Rows from block 4 of the encoder of a small masked image model, named by matrix and row number. Rows with one number belong to one neuron. Each number is 128 + 32 x the weight over its row's rms, rounded and kept within 0 to 255. All counts start at 0. Numbers have three digits each.
After each neuron's rows are labels from the 100 images, of 14976, where the neuron reaches its highest value: "responds to" is what is common among them. Only what is clearly more common there than usual is listed. The data: cartoon faces.
# fc1: MLP up (encoder.blocks.4.mlp.fc1.weight, 1024x256), inputs 128-159
# fc2: MLP down (encoder.blocks.4.mlp.fc2.weight, 256x1024, transposed), outputs 128-159

fc1.446:154158111096106080093112124107053173141155156110141130159227117122120202106075138098085107121199
fc2.446:155134142097163132150102085136128144124147129096158117139208104128145125188118118107124159171138
responds to: moustache

fc1.320:090088133176092186113113112100094098131161106165162176074136101103135132127189112094143103136098
fc2.320:139096127157099137196096186143074135147145162119156177212111064119139150091134107173145073053090
responds to: beard

fc1.175:096087112081099193203174165109136134069089048178149084083131139124157170099135079147137069123071
fc2.175:116142118189110168132153150103125160103124155091093097199091120139120209163129140181157136122127
responds to: pointed ears

fc1.634:065129099133211135125106149112139106129120078162113129150141101140114138179115176079145057098083
fc2.634:159141080135164144118141089121137151132165155083111124188128119138171093073063097088104035119087
responds to: looking left; surprised

fc1.413:146139108154130110149155079119148105131110105128105107194146143110153085133174179128081098130112
fc2.413:174151123150132097086095139058127166105125137111173179153111124126082126122128143136114115129136
responds to: laughing; teal face

fc1.694:099124115105106146147095099101086109172143150102143116120118169114205108143082148150133138085124
fc2.694:156101121137131100082127139128162202141061084148167122119112151124080151119177150112155127126077
responds to: moustache; surprised

fc1.362:159175118170125129128157067129057137146159151136087137150129122140208105087099081142100121118115
fc2.362:164108098173114150158078134099161151136118162141145127138129117052145093169114142105136146107157
responds to: moustache

fc1.387:150122124099085119112135124117098110180125099201118122107114115120138186170172198163117098118126
fc2.387:128109070106127110142094109121172129151172137132099132173159128161147154100124160138164172180106
responds to: pointed hat

fc1.500:166128101107103133158134173115108152146177087134161150109142180093110152134088148068172089129154
fc2.500:184171106172152089137113103159159167120172134137131156039121140135043089166103083130174145201102
responds to: moustache

fc1.375:080193148145034133191149138135073124129126152162144130083105114153159118208096082124139119127159
fc2.375:156066166091097107150097109094142104144198122082109111167127171113177151108095122180157138084141
responds to: crown

fc1.316:146124165143154165148137126199066156172115223111111139146107163111130152175083134153154157147109
fc2.316:144182099137091146117061128148120071147145118173184154162092091121092068120053151068135132085164
responds to: glasses

fc1.195:114162099136128128095120116117143049109109176136130143080127123143121100177163133100159078107062
fc2.195:174160158125145218045131174145191129136136158134213101173155061131135118122123093109079107114116
responds to: looking left

fc1.560:076121179163149130133077085141087131138151134101103131109149170072105133146133142117098109149156
fc2.560:106128152136148161139162143139095149138107066184140088142121138128177139146093130120103175117160
responds to: pointed ears

fc1.220:131073105113078121132152176118104078091216115087214145103108079157114180158139135122075057112174
fc2.220:051154144119136139119108117150180123141162042096150150147123132088091092077120089104137168151127
responds to: pointed hat

fc1.238:088164111120118152097115122110078112155184118127136139103139132157110140116152127103121133098173
fc2.238:125091192143147130144097077121133190117134117126110140085062130130131118116132130141147153142165
responds to: sunglasses

fc1.309:169127200163116131174106133155112088140117137109145132144136113108144126152132102080103114158105
fc2.309:071100167109148158113136088203122153116200093090116107118116134106118156163138106176149161118138
responds to: top hat

fc1.181:090129109109086064116098172104046125167124102181194136125127141116158076151137134170144161130174
fc2.181:144123130111115151142165085131105159107161128145138105122125104156138183073063164122129125143181
responds to: laughing

fc1.417:132129083161111154129202192125141182162179190074129115103121092183098101185112089109089150132144
fc2.417:104131108146131133137113122201128184144099145113111097119131123079157107150077127049129144090144
responds to: spiky hair

fc1.636:180116116068115138110142147132109128202112144193114156083114114082139145154165150167153110100122
fc2.636:116129129136119146137158152089110162120106117185126106199153085082137110090129128114134086131144
responds to: pointed hat

fc1.139:139054099136156131166141050123164111157097089144110133137198109134155175145148137093095131087161
fc2.139:172179095147083101134101082076158112158116193159150139138102148085112095081115101166140195142124
responds to: glasses

fc1.370:127146097107164099131159108082110131077111147057096073101134117116054090116183146106164094127106
fc2.370:128063127139149140135104122149164108155160089143124150100176171117193140117161114090084197113125
responds to: curly hair

fc1.258:146153116164152092142078108144161089104101113073124092099109126155111119139143110141137148174106
fc2.258:148110130116140123158196117113135123119096173150079113148146059149150084151139109163147130141150
responds to: top hat

fc1.59:126144145095103144080097146117164137128165138152114135153125123089155139155189104138155150175101
fc2.59:131112117084107083117111170124141152110202093112176136144094123119073138107086155055116132118117
responds to: curly hair

fc1.570:114148130160147078154105158164113125151149217082071128123100146125148126075168165151105103112191
fc2.570:088152059123127161137133111154149118159129115108129127106102180131118141053118161149154103114094
responds to: top hat; pointed hat

fc1.378:134108155130125159165093179116151090165103083081155153166124085169155152143162124104151144111145
fc2.378:117175179113150122151161083089088134126101111124092157156126088159119099147113139141177155107157
responds to: top hat

fc1.209:131141100122082132134119137132139154102157133123147093102118118126207114142116111115124120097159
fc2.209:129085154073127145197134136135149125142154138217094143140162129150199102070117128111172127134169
responds to: crown; pointed hat

fc1.368:066138157141146149093131109140097125131074129153135182082179180120167164185124059135144153123100
fc2.368:144135111086125053069172114142106166130114072151147150112198167192146124125166068129090133134183
responds to: curly hair; white hair; spiky hair

fc1.355:101165155125130176155149125126149105164099134158151150106069103102082145143168095088061123073138
fc2.355:093144133104074154156150110119093102118106144073158139102116119133152107091133150070140162118150
responds to: sunglasses

fc1.503:128143162099131143130105129121026159137121142085084165168109099180134145186145122156115154094112
fc2.503:115159118147153113162162128085149121100118168098131100098127086141136091135133133129122090096108
responds to: laughing

fc1.372:135098109122152143185073045095107090189134083118106103070160108112171075142153099128125098131172
fc2.372:149112182097173135138141111134092102097128107121104081157113148138102099101143104112126132178146
responds to: moustache; neutral

fc1.471:178116113121107108122102093089123150147167151100134080146175140156122133120158063095171142108111
fc2.471:101077107156099149118125135092091217157109149115120083179172119120078164159140113092141126151158
responds to: moustache

fc1.158:147101145151118089129051096105116133073166120108107133194147074106138116138086084103176148093115
fc2.158:077136088114082154135112157130152114107090102127148161062131199111158168127131171096114199150111
responds to: pointed hat; top hat

fc1.551:090100145127168026115130096098143137117084179150151073113097165120103170101159176091142133100146
fc2.551:093143105181108160148101130109114108140166078094139128134142193144125076117169137211099091159089
responds to: pointed ears

fc1.265:112109095138155122141097065104173181134165068113125140126094124117136188108117153095129171078148
fc2.265:144087126103131099143113121118117205148114144147145109140157131165144152196094137093093142131131
responds to: curly hair; white hair

fc1.0:100125116103154166132182164075178137141176162119103139094104103115109075135111128138105120084158
fc2.0:148144128066157090085111141138100135130131163155067075173076124194175103100185167102151125164194
responds to: crown

fc1.426:121137142132118090103121179093036126128132118160109223093134100153161128139094170123163157191075
fc2.426:094101120127080173142093129135200158132130189142158117167147125046152175151120150084116062054120
responds to: glasses

fc1.93:112108110102120122189115113034146080159170078124102134162125065107113126144137080131161144146226
fc2.93:168101119106167110116149116085131102084150109088125157140153116130128086182029147132134169131114
responds to: moustache

fc1.485:108168093104148123113154073115078111149140204144130094093095127146118178116086102110177150113129
fc2.485:127143121150077111072090129137164125129119054091157127180107118120144092154153129139122189186062
responds to: looking left; glasses

fc1.439:192098205117103119122143143130120169125145066130099176153132119134116150148154103116125094119107
fc2.439:098147112117190156144155126192119161129133154102087113106163121119050164179086115116204127137151
responds to: beard; long hair

fc1.559:154178132118084176150137148074135144124183150215100100115137059121097149154136111084118151114067
fc2.559:127200135150151061125146186159086148105184100064125130139104159136148088097121074120102141132137
responds to: looking left

fc1.656:080060117069153146139138122149136077150120103143189149114166128125134090140138105137110103081166
fc2.656:166090124140167113113135136117133153088103156163124119156110175139114078110078108110172092108184
responds to: sunglasses

fc1.688:134097074202116165114148068071127109116078140127148108154121116155080160114175179106158157161163
fc2.688:148099106137080110090125068112121057111077105085141122079112092128107119159139119120169134088131
responds to: spiky hair

fc1.323:092040077092089151146124103155130136149168154116107088134113189149208152201144108110192160144171
fc2.323:182119101164152175070064122118153102136112094203122142156169114160127137150105126122146124134088
responds to: sunglasses

fc1.620:130104089075144169161108162116133178101124117077153131144108114093095101115134144103170090056151
fc2.620:169132148103165119175150142147163122131158133087121135086092126157178137147202111167123117120127
responds to: glasses; surprised

fc1.405:157086077139154195138127158078099139132086166150141122112126131137145162125129111143171136142145
fc2.405:114098136075137083071114121088134146145045142084135123156151070134154192096174120123163091094178
responds to: spiky hair

fc1.495:096136112193070145088140155114145142144098134177130097124121124115119070180157201150146130132112
fc2.495:140160088116116133157145120117112144108120094119134115116093188141167116077123138135111162077187
responds to: sunglasses; sad

fc1.420:168146082194164125142142161110163131104137129112106220084135092119180109097210088130150209130148
fc2.420:165089139137093100199081114139185118114083150115095141127161125144157163151136117158110096121176
responds to: looking left; sunglasses

fc1.236:162147130146138158172142142153096159127143191132158121176055126156094111108160163143116131120168
fc2.236:116159134144111103135174081141157129104153164080132069115199179067162129147132152151128163125084
responds to: pointed ears

fc1.566:087135119100096179138093106166126121127123159092161134129167112093138140085085166121187132104117
fc2.566:122123127123100162172134108143110116129099106111115093076146142104158139189088081123102156129125
responds to: glasses; sunglasses

fc1.154:140062101104104146148115124109154094099110175080063175147158104177106170153161190139106162124114
fc2.154:137104161110129189175137129109090150095104210134039118118108162190109170135145140148165085077164
responds to: pointed ears; beard

fc1.81:068139130152143113211057167087192159136104145102138131105070118095100128147154190174084090086141
fc2.81:068129142097170141148137103118088129111123140118132172096113067126197114191063084163164155089159
responds to: curly hair

fc1.16:113156156197117125089112182155111221150161088140105112106167109128157092166145155137132120108127
fc2.16:137133134163153169128156146118135098133131172094126133151157161131193139076093116161094113138149
responds to: spiky hair

fc1.716:161168129049114130144124078144066094072128150135130151153162178142106126124150085167161135129110
fc2.716:122151210089108083134136125088123160144180127139144161103101120136105137109152138161124109120110
responds to: laughing

fc1.514:162110126131185148134118157160091125139088140142092126227134122151127174170152144183127141096149
fc2.514:127147129179148118121139111112084122119146124150096129126139141089145085114115096096179141098113
responds to: pointed ears

fc1.702:097140125166123139152178116088087148131107150134084138112171101177120176130178177126118101131143
fc2.702:082160138131120119113145120140149095121123137148138185099095154167172113119121107166185137123103
responds to: pointed hat

fc1.28:150100116151073129158123083099142131101163108126095152083074155061172148095183091167128154107128
fc2.28:128098180091183079072146158147126112133100128108108126084090126099031109162155128093192130107181
responds to: curly hair